{
  "encoder_norm": "layernorm_no_bias",
  "encoder_head_dim": 16,
  "encoder_conv_stem": false,
  "text_encoder_norm": "layernorm",
  "text_encoder_bias": "all",
  "max_grad_norm": 3.0,
  "batch_size": 256,
  "epochs": 58.7
}
Rows from block 6 of the audio encoder of a small contrastive audio-text model, named by matrix and row number. Rows with one number belong to one neuron. Each number is 128 + 32 x the weight over its row's rms, rounded and kept within 0 to 255. All counts start at 0.
After each neuron's rows are labels from the 100 clips, of 14848, where the neuron reaches its largest size: "responds to" is what is common among them. Only what is clearly more common there than usual is listed. The data: struck, bounced, scraped and rolled objects made by modal synthesis. In brackets: how many of the 100.
# gate: MLP gate (encoder.blocks.6.mlp.gate.weight, 256x128), inputs 0-127
# fc1: MLP up (encoder.blocks.6.mlp.fc1.weight, 256x128), inputs 0-127
# fc2: MLP down (encoder.blocks.6.mlp.fc2.weight, 128x256, transposed), outputs 0-127

gate.94 [ 78 170 135 119 134 177 134 163 132 130 174 153 134  97 127 131  94 136 136 127 143  85 126 102 136 145 155 176 137  78  89 151 103 163 107 113 146 148 144 152 129 153 120  55 166  52 175  63 129  98 112  69  68  91 138 133 104 154 158 122 170 153 160  66 122 123 116 192 137 151 155  96 130 116 144 162 129 120 131 105 137 151 134 116 144 124 173  85  83  88 108 108 134 159  81 120 203  99  90 102 181 162 162 132 127 118 100 114  94 137 174 134 111 181 136 135  85  59 132 137 181 161  52 124 129  88  76 103]
fc1.94 [202 141 161 116 194 133 132 108  82 111  95  87 143 171 143 142  77  73 126 126 140 146  40 140 111 106 115 107 158 210 134 155 146 103 119 138 134 106 180 178 186  76  79  92 117 117 175 125 132 153 115  65 119 131 135  64 127  56 132 139  89 131 162 153 167 128 161 127  95 144 162 174 167 139 148 114 101 119 140 143 131  85 103 116 140 128 119 121 141 157  92  98 168  96 119 134 172  99  80 154 118 114 141 142 158 163 147 112 134 111  94 150 150 209 134  95 121 121 119 120 178  79  95  92 115  83 135  76]
fc2.94 [119 116  95 134  84 116  72 131 125  88  86 128 125 103 155 155 123 131  78 141  64  96 145 132 128  96 154 139 154 158 187 125 135 136 164 197  91 159 135 121 154 131 175 141 132 129 144 154 116  95 169 129 122 170 134 137  65 181  73 175 111 178 123 133 124 103 131  64  93 102 188  83  97 117 141 175 149 104 142 134 172 104 115 147  92 159 164 156 151 105 101 127 191 112 119 119 139  84  99  86 112  88  86 150  52 160 168 154 151  79 135 134 130 130 171 170  88 177 151 193 187 131 166 144 109 150 170 142]
responds to: medium (100); bar (63); steel-like damping (46)

gate.72 [140 134 114  87 111 124 110 123 101 109 145  78 184 118 131  80 139 135 169 147 135 148 148 117  67 110 136  69 181  76 137 159 127 121  99  93 156 102 162 160 155 150 170 133 169 105 167 128 143  44 141  88 113 160 111 131 107  93 100 160 154 176 125 129 139 117  83 119 139 108 100  91  83  56 133 171 141 158  81 118 141 164 217 103 107  73 166 129 104 137 126 141 137  75 113  93 151 125 170 102 160 148 157 145 191 152 127 170 137 157 138 129 137 122  90 105 110 128  84  47 148 175  38 138 116 124 138 118]
fc1.72 [111 162 102 166 126 125  67 103  86 132 127  97 158  90  64 123 138 172 160 119 157 143 141 175 148 140 124 114 139 157  70 164 135 104 152 113  99 212 125 117 119 131 164 148 142 124 167 123 164 107 149 131 101 161 125 130 112  78 123 139 120  81 111 142 178 114 146 155  61 206 139  97 137 199 144 148 137 215 182 120 144 155 105 165 109 138  93 118 177 120 173 169 140  96 142 120 124 138 115  78 150 135  98 166 157 100 179 134  98 148 112 138 111  38 112 169 148 147 135 132 111 145 144 178 118 196 179  97]
fc2.72 [ 94 141 171 139 177 170 173  81 161 120 147 156 152 158 176 123 126 130 129 235 143 116 157  99 119 130 103 209 126 124 152 158 129 150  85 152 127 154 146 179  97 157 150 192 132 149 121 166  96 144 145 100 126 153 168 139 126 126 118 169  93 142 140 129  90 155  83  88 149 128 115 132 134 104 137 144 108 160 173  88 176 126 174 100 149 112 139 166 189 113 139  83 176 134 144 150  87 132  87 166 114 178 159 121 148 138 113  32 185 105 141 116 123 139  99 115 139 134 109  74 109 115  46  82 167  95 119 128]
responds to: medium (96); closed tube (71)

gate.197 [120 148 164 126 117 147  95 145 161 140 119 130 124 152 111 127 180 149 157 111 105 160 214  91 126 161 142 106 134 178 167 145 179 135 109  95  84  96 172 171 179 136 117 153 117 102 131  74 153 134 115 120  97 103 131  71 129 127 113 122 112 107  99 134 106 134 126 125 108 133 166 104 127 120 126 233 185 137 114 112  83 132 108 114  78 168 113 163 161 123 192 142 101  91 148 131 143 117  82 120 146 187 157 150  26 115 139 165 191 117 147 158 134 153 106  95 146 134  79 111 175 132  46 144 155 187 152 105]
fc1.197 [141 115 191 135 125  84 190  95 109 182 125 126 183 169 142 157  90  21 131 102 130  69 104 102 122 120 181 146 140 109 105 154 163 101  68 109 110 148 115 161 133 152 101 137  71 202 105 188 130  64  80  85 129 112 144 142 160 145 163 140 125 221 107 103 100 111 105 183 124  98 167 112 137 113 113 123 146 130 183 133 130  61 119 162 109 126 157 105 108 121 104 116 153 153 116 120 145 134 181 152 118 107 110 178 173 105 102 151 102 145 111 144 173 133 100 119 120 101 120 122 152 145 131  82 151 131 148 178]
fc2.197 [153  79 173 129 141 142  84 126 133 126 153 176 169  71 100  58  89 142 182 169 178 167 167  78 150 128 156  79 130 141 132  88 133 127 172  97  73 107  85 133  82 123 181  93 124 110 133 165 114  94 102 162 138 119 140 167 114 102  77 119 123 100 111 127 124 123 149 170  78 111  83  61 124  94 174 105 124 111 161 129 146 127 106 140  94 123 170 182 195  89 143 138 134 145 146 130 156 111 125 124 167 111  99 119 126 109 174 131 149 172 114  73  68 103 102  97 175 142 134 125 100  97 110  72 134 102  81  55]
responds to: medium (100); striker: soft (91); shape: round plate (32)

gate.192 [ 92  92 163 165 114 100 100 134 168 128  99 183  65 100  87 107 131 139 147  62 114  74  48 146  85 161 135  80 100  91 205 125 116 121 138  55 124 176 153 161 136 167 147 136 130 155  86 133 128 169 123 118 151  82 131 132 154 137 131 123 133 163 141 136 140 116 201 139  98 147 182 106 140 105 135 128 154  97 103 146  61 112 136 194 136  99 108 149  67 116 143 173 144 140 117 113 133 137 131 125 104 173 110 140 113  63  86 181 140 166 140 125 130 154 138 147 137 165 126  45 185  91 146 123  96 118 167 112]
fc1.192 [134 193 119 191  95 105 156  95 152 135 101 124 133 128 166 116 176 170 162 133 188 114 100 135 138 112  78 173 140 110  62 126 150 145 106 146  95 133 117 130 110 190 115  94 118 129 126 141 128 121 166 151 147 145 110  93 122 117 153  85 150 142  83 114  82 141 140  83 172 183 144 110 139 127 138 131 143 152 110 179  61  71 160 116 160 122 103 181 134  63  69 158  31  91 157  85 125 122 142 142 117 161 137 115 150 110  78 189 135 125 111  98  37 123 155 154 194 110 141 131 153 125 146 157 139 173 118 107]
fc2.192 [151  68 143 158 130  72 146 138 147 118 105 110 143  81 145  93 187 119 129 147  73  93 181 116 103 173 114 154 102  75 143  94 130 185  83  90  44 133 133 154 107 115 143 157 104 133 130 132 123 126 146 119 124  97 130 153 148 142 180 182 130 106  93 122 140  78 144 123 197 170 160  58 103 122 116 135 144  92  81 127  98 109 159 227 125  76 150 101 142 139 114 130  89 107  91  71 149 136 139 129  94 122 153  53 133 167 157  91 159 122 114 155 140 157 125  74  85  59 113 116 120 116 122 120 113 128 115  86]
responds to: steel-like damping (95)

gate.86 [182 155 125 149 141 144  94 160  91 119 126 123 152 168 135 117 153 122  42  86 118 159 143 168 118 152  86 122 137 163 124 182  44  95 179 123 134 153 137 154  88 147  86 119 164 116  95 119 167 144 133  54 154 128 107  71 116 179 152 171 105 125 145  93 116 128 116  94 107 149  91  96 134  85 102  92 163 134 123 117 107 149  95 132  86 126 123 173 141  92 167 113 138 141 167 153 145 150  56 143 160 128 134 132  98 213 203 144 167 156 155 131 155 184 156 102  65  91  90 117  97 136 158  75 121 145 105 132]
fc1.86 [160 100 102 160 148  56  70  99  79 102 115 173 189 132 134 143 135 163 176 100 117 106 115 104 111 173 125 141 127 191  64 148 134  81 145 114 150 121 123 102 118 156 128  97  80 115 133 140 137 176 160 120 122 142 158 154 177  95 151 104 149 109 134 131 176 117 167  72 118 136 138  56 117 194  92 188  90 132 176 138 139 115 125 106 129  67  82 124 158 168 143 152 101 146 109  87 110 133 110 159  97 126 106 191 173 106 132  61 130  96 145 104 120 146  96  78  74 119 164 128 173 175 121 144 122 180 162 164]
fc2.86 [154 114 123 150 145 187 134  55 131 170 103 129  77  97  91 154  62 109 168 153 134 132 102 123 153 146 120  56 128 145 112 127 110 123  89 120  92 194 163 134 119 139 131  90 117 169 140 104  99 116 185 123  87 127 107  72 197 151 141 148  94 100  90 151 152 178 107 118 105  45 109 157  69 141 155 129 147 167  96 181 143 142 120 130 118 112  96 105 203 134 117 115 121 131 110 173 108 186 116 120  98 140  79 146  93 130 122 110 137  65 131  83 168 144  75 144 164 184 158 158 144 127  80 108 136 111 161  85]
responds to: medium (61); mains hum (31)

gate.241 [176 103 127 151 126 116 110 141 156 136 102 101 121 141 124  72 130 105 146  91 185 105 119 149 146 111 153 161  84 146 135 146 128 158 111 132 157 108 128 178 190 135 113 124 178 195 150  89 127  93 111 101 163 128 147  79 133  84 157 165 122 118  82 121 128  81 145 113 127 216 149  66 159  79 136 112 116 191 132 142 108 120 150 105  95  82 112 108 205  72 168  77 147  91  77 150 114 154  81 183 126 129  54 141 126  85 151  91 104 166  93 160 153 126  84 152 160 101 111 141 101 154 103 143 149  93 173  83]
fc1.241 [154  71 128 125 194 166 113 159 149 151 112 125 121 116 133  94  94 139 123 111 165  90 152 170 137  91 147 134  59 163 119 124 166 148 107 164 135 101 132 188 211 128 123 131 158 184 148 106 109  98 123 124 140 111 130  73 111 116 176  81 113 120 109 140 119  85 129  96 105 152 140  56 163  75 179  95  91 210  93 139 130 165 164  88 131  90 113 157 184  84 135  91 119 106 108 119 184 146 115 137 167 131  88 139 116  66 189 116 120 166 113 178 154 107  85 161 129 111 133 112 121 168 120  99 144 146 147  59]
fc2.241 [145  88 104 118 182 115 129 130 181 107 122 144 117 114 118 107  87  73 121  59 109 126 143 104 142 125 150 151 122 113 107 128  95 141 105  93 109 138  91 105 191 113 107 117 141 137 103 118 104  83 173 120 115  64 118  94  75 111 139 127 173  92 112 105 110 138 152  98 134 171 187 133 179 138  45 115 182  94 109 124 107 142 118  70 137  69  80  92 153  88 122 122 125 126  53 169 146 132  95 133 159 116 155 130  89 118 169 103 104 125 159 119 119 180  17 153  86  95  63 128 147 139  92 118 105  86 120  88]
responds to: rubber-like damping (45); bouncing (41)

gate.26 [107 135 162 191 128 104 130 132  88 163  92 124  86 177  61 111  61  94  43  71 100 147  94 141  91 121 112 143 113 111 168 110  85  84  63 151 133 133 141 149 103 112 153  85 145 171 132  86  89 166 129 137 115 143 150 180 140  77 143 155 144 130 143 132 238 114 114 142  99 127  87 108  91 125 128 105 135 142 137  90 155  82 171 117 153 168 145 134  76 114 205  83 148 150 128 150 111  72 134 130 150 120 129 161 123  47  97 156 173 150 109 146 121 143 131 102  95 139 149 127 139 167 120 128 121 120 132 165]
fc1.26 [125 173  88 187  98 118 154 104 108  56  53  72 144 115 179 137 148 187 147 161 146 162 108 125 192 148 134 116 131 172 120  98 135 122 134 159  58 124 113 103 129  71  79 138 140 177  89 128 162  80 110 118 110 161  96 127 156 137 116 109  92  69  78 175 103 131  89 136 115 113  87 131 183 163 136 141 149 114 159 191 112 100 157 181 200  99 124 157 150 116 150  62 131 139 131 116 162 101 134 119  85 140 110 120 108 126 135 137  79  86 112 132 127 142 171 160 129 157 156  88 162 126  60 107 147 118 112  91]
fc2.26 [125 120 128 118 130 143 144 166 173 160 116 123 220 123 170 167 153 134 137  81 159 151  85  97  87 138 139 140 133 131 138  93  94 177 158 142 145  90 138 115 137 143  67 116  89 139 142  87  80 156 191 111 130 177 131 140 155 147 113 109 122 122 136 175 143 141  76 194 155  81 116 105 104  86  65 186 142 120 114 161 130 159 177 158 111 172  47 183 101 100 163 126 130 150  80 135 137 130 124  61 123  65 113 155 178 150 129 108 141 111 102 122 133 169 132 134 149 188 166 138  48 105 159 125 111 100 150 137]
responds to: steel-like damping (98)

gate.25 [102 160 188  73 157 119 131 126 154 176 112 129 113 114 135 165 132  95  94 170  95 126 149  95 133 126 137 113 146 155 201  86 158 144 176  79 120 167 134 184  69 129 142 187 147 137 113  90 108 140 136  89 178 103  98 151 160  81 145 160 169  55 157 108 158 109 127 130  84 120 174 131 130 105 140 109 103 158 165 117 172 122 124  81 125 176 121 159 133 149 170 123 219  80 144 118  92 136 157  70 158 133 118 174 129 183 154 115 199 164 123 157 161 110 104 123 113  78 134  95 173 161 116 132 126 144 179 112]
fc1.25 [ 33 107 144  96 180 112  82 128 177 132 117 114  98 118  82 110 122 106 136  91  87 121  87  82 150 133 142 107 114 103 180 156 154  91 118 130 124 126 152 108 127  89 160 150 141 128 149 156 165 136 122  94 137  24 101 127 125 101 117 166 153 133 120 123 186  80 124 130 180 109  94  88  95  99  64  83  73 164 101 154  99  91 134 129 135 197 136 155  94 174 126 125 117 104 125 189 104 176 140 123 109 177 162 142 101 120  98 140 115 121 178 134 130  90 135 116 119  50 133 144 149 111 110  56 115 168 103 168]
fc2.25 [131 144 128 124 156  95  92 133  74  60 186 149  49 102 181 168  60 118 157 126 135  75 113 123  39  92 111 122 152  73 133 105 169 173 114 106 153 132  94 176 116 121 167 176 151 143 138 123  72 115 163 150 125 121  81  61 105 143 135 120 113 171 176  83 166  96 126  88  57 168 129 124 149 147 151 157 180 136 168 107 114 125 112 124 133  99  89 120 117  94  82 173  92 128 110 113 175 119 150 171 135 131  85 121 116 107 115  98  74 118 146  67 152 135 144 136 114  93 126 140 153 156 127 133 167 141  95 117]
responds to: steel-like damping (98); small (64); thin (high-pass) (29)

gate.203 [ 54 187 145 126 151 154 145 106 126 117 177 118 141 155 102 134  98 164 126 106  90 139 179 134  94 189  93 177  85 108 134 122  74 149 101 163 163 117 119 108 166  90  40  82 169 116 111 169 114 106 148 107 156 133 165  60 148 121 112  60 145 109 176  73 106 188 151 162 113 124 151  81 164 102 158 180  58 120 164 141 119 104  76  59 133 103 157 136 157 156  90 122 113  99 153 139  92 117  90 100 126 117 138 151 110 123 133 118 168 179 162 114 160 126 106 136 127 129 144 157 105 116 158 144 132 149  71 144]
fc1.203 [ 46 162  99 105  78 137 121 105 157  96 129 167 123 198 149 181 149 189 167 125  70 108 134 122  94  97 110 122 135 133 178 156 121 127 158 101 153 140  73 127 134 124 160  98 101  88  99 155 120 116 134 135 141 103  84 110 147 132 162 162 155 153  79 159 171 182 176 122 101 172 164 142 169 112 136 139 164 189 125 100 140  96 121 119 138 110  87 143 105 132 208  64 107 191 169 177 114  53 161 162 111 122  68 184 136 162  97 140 118 111 138 121 133 111 149 179 150 125  90 145 149 111 100 154 134 128 118 170]
fc2.203 [ 65 132 155 138 122 121 112 119 157 102 136 138 155 176 167 133 157 126  96 150  99 134 165 111 129 160 149  91 114 169 131 134 146  76 184  94 156  85 113 126 169  94  76 105 109 125 100 151 116 146 149 115 129 141 174 144 118 124 156 142 161 124 122 158 198 153 121 130 105  85 143 116 176 136 107 149 142 126 188 142 101 118  76 170 107 141  96 141 108 109 120 107 106 187 123 112 115 132 159 200 126 132 158 124 156 133 139 154  58 107 157  78 193 184 181 151 146 255 157  50 103 121  77 134 133 107  98  95]
responds to: rubber-like damping (100); striker: soft (80); shape: ring (30)

gate.224 [136 145  72 133 165 160 124 150 169 165 118 114  82 143 121 163 165  63 150 154 135 145 134 141 183 104  91 141 133 152  88 131 119 159 137 107 148 139 122 146 135  95 126  94 106 154  79 112 107 167 162 114 174 152 154 116 112 118  97 124 102 132 151 162 185  40 156 137 164 155 144 113  79 131 189 125 121  81 109 128 162 137 169 104 135 121  70 108  80 146 126 148 124 181 106  78  96 130 100  99  67 149 156  68 163 126 211 144 181 161  72  84 130 131  85 122 164 162 145 171 155 146 116 185 110 195 112 133]
fc1.224 [175 161 100 104 158 124 193 157 154 135 126 116 137 126 218  90 176  64 148 179 152 152 167 112  49 104 133  69 153  75  66 138  85 200 165 118 164 162  56  90 129 123 145 117 105 117 102 112 160 153  94 146 180 176 157 136  90 141 149 133  84 116 129 164 156 119 107 153 129  95 103 159 155 167 116  94 146  95 105 146 156 101 149 109 172 159 120 153 145 114 139 161 152 145 152  89 126 128 137  98 118  71 108 154 138 170 149 144 174 136 114 106 138 114 114  93  74  88 153 173 122 117 149 147 125 142  65 143]
fc2.224 [136  97 104 109 109  85 100 137 140 145 139 113 114 137 146 146 165 111 106 157  92 135 187  74  50  92 183  98 167  99 164 174 123  84 117 115 165 126  98 131 108  92 108  99 161 131 127  93  99 115 111  98 111 118 141 170 123  96 132 125 126 111 171  89  69 131 136 187 144 102 111 118 154 206  73 156 121 186 166 118  65 153 184 110 169 163 152 118 110 148 160 151 112 124 185 155 132 103 158 184  71  81 131  73 126 133  77 119 178 143 120 121 106  51 124 124  86 105 176 150 145 103 101 126 140  98  91 165]
responds to: rubber-like damping (59)

gate.64 [167 114 129 127 133 123 135 110 161 152 123 122  86  88  62 166 130 184 157  63 115 120 155 207 104  68 149 137 153  88 109 139 146 109 110 108 152 178 143 124 128 144 110 101 113 216 118 100 145 126  88 186 120 141 141 148 116 112 109 136 143  90 141 147 116 163 206  85 142 125 132 111 132 103  85 135 145 148  95 163 118 108 186 100  51 131  90 141 133 215 139  91 143 111 139 114 130 154 135 128 189 111  95 109 157 179 134 114 143  88 140  93  72 124 133  67  85 137  87 127 133 169  42 153 130 116 121 149]
fc1.64 [112  85 135 112 177 119  94 100 118 117 187 116 134 137 139 149 153 114  91 118  70 178 140  99 164 110 103 111 143  97 134 142 138 163 107 126 132 102 132  66 114 172  33 123 164 111 136 193 131 150 183 104 103  84 136  64 148 213 132 153 110 164 147  87 120  78  80 155 166  84  89 102 177 148 136 142 129  75 136 150 178 117 113 137 123 159 184 137 114  70 166 155  89 143 125 120 126 126  93 143 152 160 125 128  78 103 113 143  95 126 152 144 164 135 107 110 179 109 114 183 132  88 208  89 151 147 104 109]
fc2.64 [180  98 120 139 131 137  93 148 163 141 106 119  80 175 150 195 119 123 136  82 112 141 155 124 161 140 123 119 101 155 197 136 116 138 141  95 118 164 160 101 123 143 108 113 126  57 119 181 135 165 129  81  80 141 141  72 181 196 110 124  85 121 121 125 109 100 145  75 146 144  70 104  98 163 122 182 126 102 191 102 124 122 138  49 107  71  97 138 143 145  98 159  81 141 160 160 113 184  86 104 141 103 126 115 136 117 136 188  70 133 170 148 141  76  99  50 138 170 115 134 168 134 157 111  92 137 105 159]
responds to: medium (71); square plate (69)

gate.104 [129 154 147 119 145 148 120 130 159 127 139 170  98  98 122 139 102  89 100  94 115 120 166  77 110 158 165  84 170 136 198 111 139 125 123 118 153  66 156 151 125  44 138 159 100 119 138 178 115 156 103  92 123 101 137 151 112 120 175 149 100 115 140 101 159 169  90 108  97 146 160 187 113 113 183 135  82 128 155  88 135 155  69 141  53 132 134  99 103 156 108 186 191 164 141 149  63 138 114  94 159 138 103 150 108 150 135  83 141 116 152 130 189 205 146  87  74 155 108 128 152 135 128  74  68 176 138 145]
fc1.104 [166 112  95  99 142 125 124 171  76 161 166 139 177 153 124 123 120 134 163 114 131 136 112 143 141 114 124 145  65 190 183  87 148 156 119 145 163  95 106 111 159 117  80 104 129  93 124 113 137 110  88 153 140 140 101  84 144 101 113 146 118  56 139 154  37 129 111 113 148 143  92 110  84  93 121 154  66  98  85  73 148 155 165 165 150 115 131 141 133 108  98 113 147 101 134 176 100  93 153  91 131  39 122  81 162 103 153 106 124  89  87 121 102 135 134 155 102 168 155 214  81 185 191 154 159 154 113 144]
fc2.104 [141  77 197 139  80  85 122 149  97 176 144 130 107 182 151 137 182 117 114 103 186 160 110 169 151 128  96 155  58 168  82 164 134 126  90 137 152 169 152  70 173 132 150 206 142  93 155 103 183 178 168 132  88 187 112 102 162 147 109 161 124 135 108 124 153 108  62 157 119 169  88 160 106 145  90 119 123 128 162 127 156 176 157 193 156 137 109  91 110  99 120 156 134 124  83 102 126 143 170 112 169 122 123 135 164 176  72 117 132 106 127 171 135 135 123  70 141 153 157  88 147 109 107 119 108 158 118  94]
responds to: steel-like damping (100); one hit (58)

gate.148 [136 152 125 140 136 136 179 137 133 151 139 224 116 114  66 104  99 128 136 146 134 170 145 184 156  97 143 139 109 170 167 162 164 139 136  84 160 112 115 154 104 121 116  93  96 100 102 125 117 137 169 192 172 199  73 125 100  84 107 162  91 175 122 126 140 191 103 175  98 106 157 146  74 152 146 137 216 139 189  80 107  97 116 124 121 190 101  87 105 126 119 128  98 138 109 141 134 124 193 109 121 150 181 123 182  96  92 202 113 160 143  87 143 136 109 100 128 106 166 129 117 139 127 167 104 142 113 130]
fc1.148 [ 98  89 124 142 106 156 186 119  96 124 161  80 164 103 113 194 150 169 130  71 106 163 103 122 120 119  98 163 124 160  85 115 114 167  74 107 175  77 148  93 116 109  74 140  87 167 139 184 150 138 153 132 190 149 112 181 194 158  43 126  96 105  88 118 109 102 113 152 142 143 148 181 117 197  46 102 110 143 140 174 125 131 149 144 104 133 105  74  99  92 142 135 180 114 149 103 104 136  94 129 145 152 167 116 152 123 147  99 119  90 101 134 161 130 127 110 143 105 140 178 116  97 126 185 131 178 163 151]
fc2.148 [159 120  89  97 166 118 118 147 140 201  97 108 116 132 144 105  98 168 127 122 102 143  81 119 197 144 144 130  90 155 120 105 119 125 152 149 145 125 176 174 103 106 116 108 110 121 109  75 138 152 113 172 122  77 170 133 196 120 105 114 112  98  97  91  64 138 183  88  88 103 116 102 120 112 113 148 105 105 124 165 127 157 142  88 134 129 134 145 168  18  87  72 181 118 132 114 143 158 152 105  92  97 156  65 132 104 137 133 143 138  95 122 116 189  38 172 136 132 134  78 126 117 177 135 161  74 150 174]
responds to: rubber-like damping (54); closed tube (46)

gate.29 [162 208  98 106 121 145 103 164 113 152 109 148  66  78 131 132 128 112 133 160 100  86 152 102 139 131 123 167 132 133 155 112 113 209 155 150  77 129 169 130 112 131 101  90 176 134 137 175 118 127 161 134 175 119  84 129 200  87 139  66  96 113 164 173 118 114 104 126 113 184 125 131 103 165 184 136 115 116 143  60  93 144 159 126 120 128 123  85 125 112 110 103 136 133 145 156 175  92 144  97 117 191 154  52 116 144 160 145 153 105  81 134 159 104  95 131 115 199 107 202 134  79 132 129  67 137 126  78]
fc1.29 [185 110 111 108 158 103 134 151 131 122 113 156  87 143 110 161 136  93 140  69 172  86 106  96  66  85 131 133 141 100 124 116  99 165 155  97 154 132 105 145 148 162 179 148 118 137  97 100 110 135  81 102 114 126  90 118  81 160 110 191 100  98 114 120 174 134  81 148  84 137 149  74 185 123 180 113 120  69 146  75 121 141 121 229 170 123 166 138 107 110 150 120 117 123 115 111 153 117 170 139 152 100 148 181  65 137 122 138 161 130  90  95  70 198 132 195  80  89 114 102 118 142 144  85 156  82 144 116]
fc2.29 [137 145 115  70 133 152 176 158  84 113 207 154  98  86 132 158 123 155  81 172 180 136 119 147 172 168 120 106  95 146 123 181  90 146 160 136 109 143 181 151  84 159  98  88 142 146 145 185 126 116 166 151 140 106  94  70 166 161 121 127 143 146  88 106 119 157 109 129 134 129 133  90 109 144 126 143 128  47 167 107  97  54 167 111 116 119  66  96  89 138 138  55 143 195  99  99  91  80 141 125 143 121 154 124 159 170 151 146 176 134 151 161 118 155 172 149  80  78 134 109 124 124  68 123 117 124 123  87]
responds to: reverberation (83); text has "room" (83); text has "reverberant" (83); muffled (low-pass) (42)

gate.10 [144 143  92  93 174 168 143 188 106 123 133 141 111  92 125 165 126 141  75 127 143  76 140 150 136 162 106 145 167 112 134 146 147 111 198 129 145  90 140 102 118 141 136 157 105 130  70  96 185  96  74 123 103 105 119 155 136 129 104 171  66 180 169 185 145 129 177 118 105 142 198 113 140  78 162 155 163 114 169 144  80  89  93 147 138 158 159 183  80 119 106 124 134  58 113 136 184  92 120 123 136 104 106 105 117 137 147  72 155  82 176 132 122 142 114 110 151 153 146 134 154 164  96 107 169  48 106  61]
fc1.10 [ 95  95 128 159 132 195  81  88 119 156 135 135  95 138 174 173 135 171 127 123 152 148 123  86 103  92 170 108 106 172 129 109 130 125 113 126 111 163  74 101 102 116 157  81 160  92  76 144  88  89  97  78  75 116 183 147 126 132 117 150 123 103 112 143 173 105 106 148 170  99 140 182 141 139 196 116 152 138 141 129 166 104 110 146 151 143 155  85 149 104  68 137  90  94 152  94 204  89  44 107 142 148 104 134 106  46 144  87 145 109 160 104 104 124 125 148 106 148 129 130 160 106 178 182 113 154 102  57]
fc2.10 [142  91 121 200 100 123 134  84 149 119 106  89  95 112 107 141 148 154  93 145  58 121  95 159 108  91 154 162 108 106 130 104 148  97 111 154 192 143 157 117 144 105 178 162 168 107 143  92 125 104 178  89  83 124 149 162 163 155 156 170 145  99 118 145 191 200 109 130 137 132 125 165 180 116 132 154  95  75 136 136 108 145 102  81 105 130 149 124 146 168  78 110 102  80 171 181 142 139 101 137  75 126 116 101 141 132 125  66 145 110 124 187 108 156 147 225  68 174 179 122 157 140  80 129 131 133  96 114]
responds to: medium (99); bar (67)

gate.30 [ 88 115 159  90 129 110 160 122  65 153  94 103  96 152  92 131  91 105 108 111 120 128 167 132 100 134 105 160 163 118 166 177  61 108 211 109 102 130 178 131 137  84 158 127 143 162 147 127 119 149 111 126 119 128 157 109  95 120 153 109  87 143 119 152 140 199 148 118 113 169 167 160  83 112 136  62 159 196  48  62 113 124 147 117 105  98 146 111 175 113 161  91 123 175 158 167 158  62 119 101 165 141 105 194 159 133 119 113 146 154 183 119  97 138 156  97 119 100 115 185  83 129 121 120 152 168 165 169]
fc1.30 [116  99 157 112  98 107 165 122 122 139 147 193  96 167 129 103  85 129 142 155 103 121 128 142 129 128  78  79 194 151  87 141 122 135 111 173 108  87 126 102 113 131 216 126 129 146  97 106  74 150 130 109 138  86 170 142 104 128 115 123 158 178 148  91 131 129 128 103 154 138 121 194 134 106 112 128 197 117 140  68 188 141 118 162 123 127 160 151 133 175 135 145  96  62 140 111 119 127 102 122 125 145 104 120 173  77  17 101 121 175 116 122 186 156 123 119 195 174 179 112 180 119 132 116 119 150  74 176]
fc2.30 [158 136  93 225 201 156  94 108 101 125 163 176 115 202  94 113 113 147 141 186 141 167  55  88 134 109 125  89 166  75 145 119 126 148 102 127 102 168 132 157 120  72  99 136 149 116 125 182 154  88 117 122 118 137 120 146 109 122  88 175 132 122 150 189 148 158  77 148  76 124  59 149  99 134 166 152 154 137 122 183 127 136  95  99 131 130 109 116 122 178 101 127 155 167 158 138 171 126 131 143 155  97 157 137 181  94 219 157  70 165  99 135  88 134 132 118  82 135 125 105 111 112 128 111  95 126 134 129]
responds to: steel-like damping (91); large (81); reverberation (55)

gate.198 [131 128 189 154 179  76  78 236 120 124 147 137 138 161  85  68  91 163 136 170 118 197  69 114 114 151  98 119 124 122 165  98 148  93 157  70 124 128 147 103 147 136 121 137 153 126 132  92 137 123 134 189 145 171 161  97 156 184 118 119 139  85 143 101 134 104 138 115 128 177 124 135 158  78 144 121 131  82 112 183 110 156 103 139  68 148 102 145 133 116 104 116 126 110 156 155 173  91  73 124  80  65 164 106 105 155 100 126 124 140 145 186 141 166 164 174 115 102  96 132 114  69  89 101  77 117 101 124]
fc1.198 [106 155 123 151  81 126 128 148 169 117 160 125 130  80 180 129 128 213 113 123 128 143 129 112 118 105 135 103 143 116  96 106 137 103 121 112 159 148 140 150 160 107 159 127  77 139 102 120 150 155  98 155 127 158 117 109 186 103  49 156 127 120 133  86 177 102  63 135 126 135 101 130  63 171 187 163 102 171 187 118  18  61 144 127  90 173 115 113 144 112 134 160 125 143 108 111 127 131 138 201 146 123 146 128 161 112 163 110 145  91  84 111 114 161 145 160 106 157 145 173 125 124 215 104 126  81 118  65]
fc2.198 [112 122 136  76 139 128  79  93 140 154 135  64 157 129 100  67 129 120 146 119 131 144 109 145  99 144 193 129  83 128  90  94 121 140 136  91 133  64 130  98 140  77 126 124 171 138 123 168 174 107  73 108 145 119 201 211 152 117 211 128 124  99 159 135 113 155 106 127 101 107  94 114 100 108 169 139 139 173 140 163 124  62 134 111  79 169 149 148 155 168 122 131 112 104 106 129 135 166 139 155  73 118 175 122 175  89 143  88 121  95 161  93  91 109 129 121 182 159 156 103  99 103 173  63 202 123 109 106]
responds to: medium (79); reverberation (69); text has "room" (69); text has "reverberant" (69)